config.yaml
dataset: "analogue clock faces"
image_size: 32
norm: "batchnorm"
stem: "deep"
projector_hidden: 1024
projector_out: 512
init: "trunc_normal_002"
nesterov: true
adamw_lr_other_params: 0.0028
Rows from block 5 of a small self-supervised image encoder, named by matrix and row number. Each number is 128 + 32 x the weight over its row's rms, rounded and kept within 0 to 255. All counts start at 0. Numbers have three digits each.
After each channel's rows are labels from the 100 images, of 14848, where the channel reaches its highest value: "peak on" is the class under the peak; "responds to" is what is common among them. Only what is clearly more common there than usual is listed. The data: analogue clock faces. In brackets: how many of the 100.
# conv: 3x3 conv (model.blocks.5.conv.weight, 112x112x3x3, each kernel summed), inputs 0-111

conv.72:131138138157125217083126156146095128106119093138089144104093125098112098187113127193109108101130144109123135120104117123087156108125107127108173121154111117116083109090126129096131104089099150134169138137137146126124147161141132009106108059136140128205128082111122123153087092095160129109167136108090102045124176172152152174136106030104
peak on: face (77)
responds to: hour 1 (42); hour 12 (40); minute hand past 9 (25); minutes: 45 to 49 (25)

conv.108:127108133154118122124145132120126135135184194129124188104127094114133106161178066056138130146133107144133140128124009155115095102084147128133119100146119135131111132135131078108128091109019111138089109075087054134150118111131174114144148125096107172147159087131118147156151169173120118076115090208116107165147084153090114150119091129157
peak on: face (91)
responds to: minute hand past 3 (55); minutes: 15 to 19 (55); hour 10 (48)

conv.42:193130120106129083097127173114099097165130115113110119125148110159144149127085174128172157151064108108125125132089101147140046124216111175141102098154139113086141147118111126105070135120154123113109158148118154159168138093139110107096088090155126092108104136200169119013143134101129107151148132101095109164068089070121108136198131133087
peak on: face (74)
responds to: minute hand past 5 (30); minute hand past 6 (30); hour 7 (30); minutes: 25 to 29 (30)

conv.27:087099146109148137138134144104109136128105151105097134146162050120119108099080121165126138122120124183079140156089136208133141124137102121139027125112118130164097131069101120130111143082025147152044105129112167129174198093121110154111155100125114121095062131095148188110155118090072131145141128108130134115104170127157085117186119150120
peak on: hour hand (32)
responds to: minute hand past 12 (37); minutes: 0 to 4 (37); minute hand past 11 (32); minutes: 55 to 59 (32)

conv.64:150187147111050148116134125122034121109162140128138115134067117114147170104144149097137161087070094136142122165080097181129119109133114138089095169078132164148094123099107146084206120098153171099140137122155131107112142119108169076110128202156129069110132122157120110126120085131157149115215126096103110113114109096074143073120110114196
peak on: case (33)
responds to: numerals (78)

conv.93:087079069167127152121188162159095120109124114099116186080152131138169124106142127138136132103146138128135096123130097073157149088109072157133127095194102148136115157140067110171131182098108121057089129115161118169232166122134098104132209137120091105118116143066093091145088069088175110136134141106156172076133133133117123121133102113147
peak on: minute hand (26)
responds to: minute hand past 4 (37); minutes: 20 to 24 (37); minute hand past 7 (35); minutes: 35 to 39 (35)

conv.106:090140081150201104103194124110156116148094120144113067132059137152108016154142095097119155180148097112154160089131083158123151144136133050126116123140137122094155078085102111124140168096128115124101137114142116056110152126092120135111236136111143092136092116118099125104094116124182132154164156114072118119087132124085116126139146163103
peak on: face (95)
responds to: four ticks (97); hour 1 (39)

conv.39:179149176122129188157144092092172076068093108109143148121162109154098124095107093116137133111174106121127165118183200081117108075082041122084111132144100169088102113122103125095099127067127153133176142059081151116147146099115115110143145166090101119133135159195123174132110148111100194114163127118076166109156147081118118108128141110169
peak on: face (94)
responds to: numerals (72); hour 4 (25)

conv.29:161171086122083129188103095183141128105122085118106111115157239078111184121125111121138097086143130121130114151124100122175134104095087139070157130117129099210163115084110165148139149147114155119127134146192124082122139125110148119104101144125188167102104202096119148107069103148158136123090036107111144107121172099136138100101097099108
peak on: face (95)
responds to: minute hand past 5 (69); minutes: 25 to 29 (69)

conv.101:136085145157074108109119120080133100119085128113121138124175156111151065092169143160089092147120160124123108156100086164164096124139110137048109087096123123095168132169089141061108175090189183125116148139151082147176130132109136071153082114196113128118146107114084145096178127084160078169141099103102102170097137134158126191089078125093
peak on: hour hand (45)
responds to: minute hand past 6 (49); hour 4 (49); minutes: 30 to 34 (49); hour 3 (34)

conv.46:094126116142167167116081051121124141099117147146165178147136108147114113132127093195126140150105126157179123132098124070117189107094127145129095097145115126141063086124088100133076117091163089123145133082105123092208163086074124127124132089152108116141107090049083142090092121134181187120135131089117081173164188170136089170148145126103
peak on: hour hand (28)
responds to: hour 2 (51); minute hand past 4 (49); minutes: 20 to 24 (49); hour 9 (31)

conv.19:167092140170146065117095121094155083092181123118129147075106155170075137073116133178110158087092150152099131122073148191113098110152107141051164122136094136127105126161126094146125183183105117160144132079089123123075189134133066153125112155125146111182130163090126097145151125109143154080126176076107099147069187154118092099102156140122
peak on: face (95)
responds to: hour 4 (59); minute hand past 2 (35); minutes: 10 to 14 (35)

conv.78:112115111187170147132148088112130122100116133120174058118128126205100120165155120055108157118115101143120109152100120111141000146125082097141138107097100119102089121160132096184095135105137107154123121086125164100127120139119076121041126141100163095183091122118107133079146099158172139170125105139126131125095226128148104135166130154119
peak on: minute hand (25)
responds to: hour 6 (47); hour 5 (26); minute hand past 8 (25); minutes: 40 to 44 (25)

conv.90:136116111115122123099133112119135170107118086109109148097120110184078125157088090182105136103112125161094108139113143180158147166123118149073124133122131131153089078128110079126164160130151074133111133117088118093158167000077152159126146105133114097123051102130128129159160108148126125059095112125103112120106152128173125096144127169197
peak on: hour hand (31)
responds to: hour 7 (31); hour 4 (30); minute hand past 2 (25); minutes: 10 to 14 (25)

conv.52:160137119106156141145145097111140153127133159111134175079132163144105140017069117141153100100087095135129103140149119123144105182126108140081071173153042145116164136121131144139092101094094108106103130161089192136129142149181107130110130132094155125026173105137132120121148122131161121173111130106151096161164133091084141053173156159066
peak on: face (77)
responds to: minute hand past 12 (57); minutes: 0 to 4 (57); hour 10 (43); minute hand past 11 (38)

conv.9:145101149158140144115112180112126136120114094133088119141094093189140142146162130222119146077119144105073091154107143112121114172120088134157192095136135107111071130135136165117085174131188112116152178104104144074107083109106128094133067140093174142161098150124120094077076097113096119116111087084139102159148170144104103164172204194089
peak on: face (79)
responds to: minute hand past 1 (40); minutes: 5 to 9 (40); hour 5 (39); hour 6 (26)

conv.50:177144157061110127112047116111094138122099138130156117120121127145113126149138079188117130132115161130088104169106137136134023160121154079034184161131129117118133121150101103085200159124126125114095111058074145158124134041133123147137148109125126130159119104086166155094102094065101129066122125116117150090096080120125136134151086115111
peak on: hour hand (52)
responds to: hour 1 (56); minute hand past 2 (35); minutes: 10 to 14 (35); minute hand past 3 (29)

conv.21:130181104148131129115190059126136163118110110169110056146078086101117152121084155106121119131111091124154122107133121126127122108158113111090108138118158141093126119148100116078162068107049117149138123152076126103053119110081174163104040111072146158129163105181091116101153109131078144129119106104120155170108173163209106083146140077134
peak on: face (93)
responds to: hour 9 (43); minute hand past 10 (31); minutes: 50 to 54 (31); hour 2 (26)

conv.74:099123164172133120120108136124113137102128182160167168140087159105146106145088135128093124092121119128131122126100065190122131173116168125182139070135113130106071088134129141120110101093150121070084101138068151063043167101070079157098102107116154092142201142094100144133128103138170091151180109092119190141157110112076110137162174176125
peak on: minute hand (25)
responds to: minute hand past 10 (44); minutes: 50 to 54 (44); hour 11 (35); minute hand past 1 (31)

conv.69:176109105122125130089156107100103144132147108126143123165114110138153000115117120114133152137085108115110149077093108140132118126097111174152118176125140108163066107148155151154135126148098151123175119187121095128125127112118139164115115175075178144138147112127112135132118113157095134094161240059124134101110095089111151169113116100144
peak on: face (89)
responds to: dots (56)

conv.7:131069115118104143097184124129131088067098199112110164138212123118094140140136119165080142160176135151102120132140111090150141075080067072141126105134084107131142179149092081147151141058130162134129102109107133181193139127123087113125182109124134192114145130071056131073144118108128094178126114075131132125103097126141150095167103160121
peak on: hour hand (26)
responds to: minute hand past 11 (41); minutes: 55 to 59 (41); hour 4 (40); hour 3 (30)

conv.103:126125160100154152138074126102085159099094137109039120114098155183115124162130165141106111102077120176143086196105133149128160181176162133112165123118139124114121128158157143113193109126170090088158142085082133129115099152128093180146102132127145103151134048012102122142143116142139115126075119111128124095125103098083136131138110207075
peak on: hour hand (25)
responds to: hour 1 (41); minute hand past 4 (29); minutes: 20 to 24 (29)

conv.81:115123103126131150146136123169166108034119149088083143086109156134043169094113157100171138085097142095142099122094081144153161103168108099087079109168085172062131121085105142232084113205117111131140135119117153128154129129137133104109107089113108122113093106106139182125135084069122153137168177135136164128111090083113148106108098101125
peak on: face (100)
responds to: dark face (92)

conv.91:125126125098141178126137165118137139152093073065095161166129090093126110137156132179128133116109118179080161142067062105108079132123142099135107082128058113090110118083121162089084096097127153121131141125066184141128132212103143192182168111087125138117127118065132131133125111074072093124064095140153130125062077142105117117131106128139
peak on: face (84)
responds to: minute hand past 12 (59); minutes: 0 to 4 (59); hour 7 (33); hour 8 (31)

conv.70:132120122154095156135121114095008093131077131120112191122134185119118113098108138138113127124062082127160119147082095181117076083167078085087100105148119133163177112112117152187119090111109163134096121112162173094177110089133111105132126128116123072117134134108113061178126148150135120090114136124099193118109148089069150117125089058135
peak on: case (38)
responds to: dark face (88)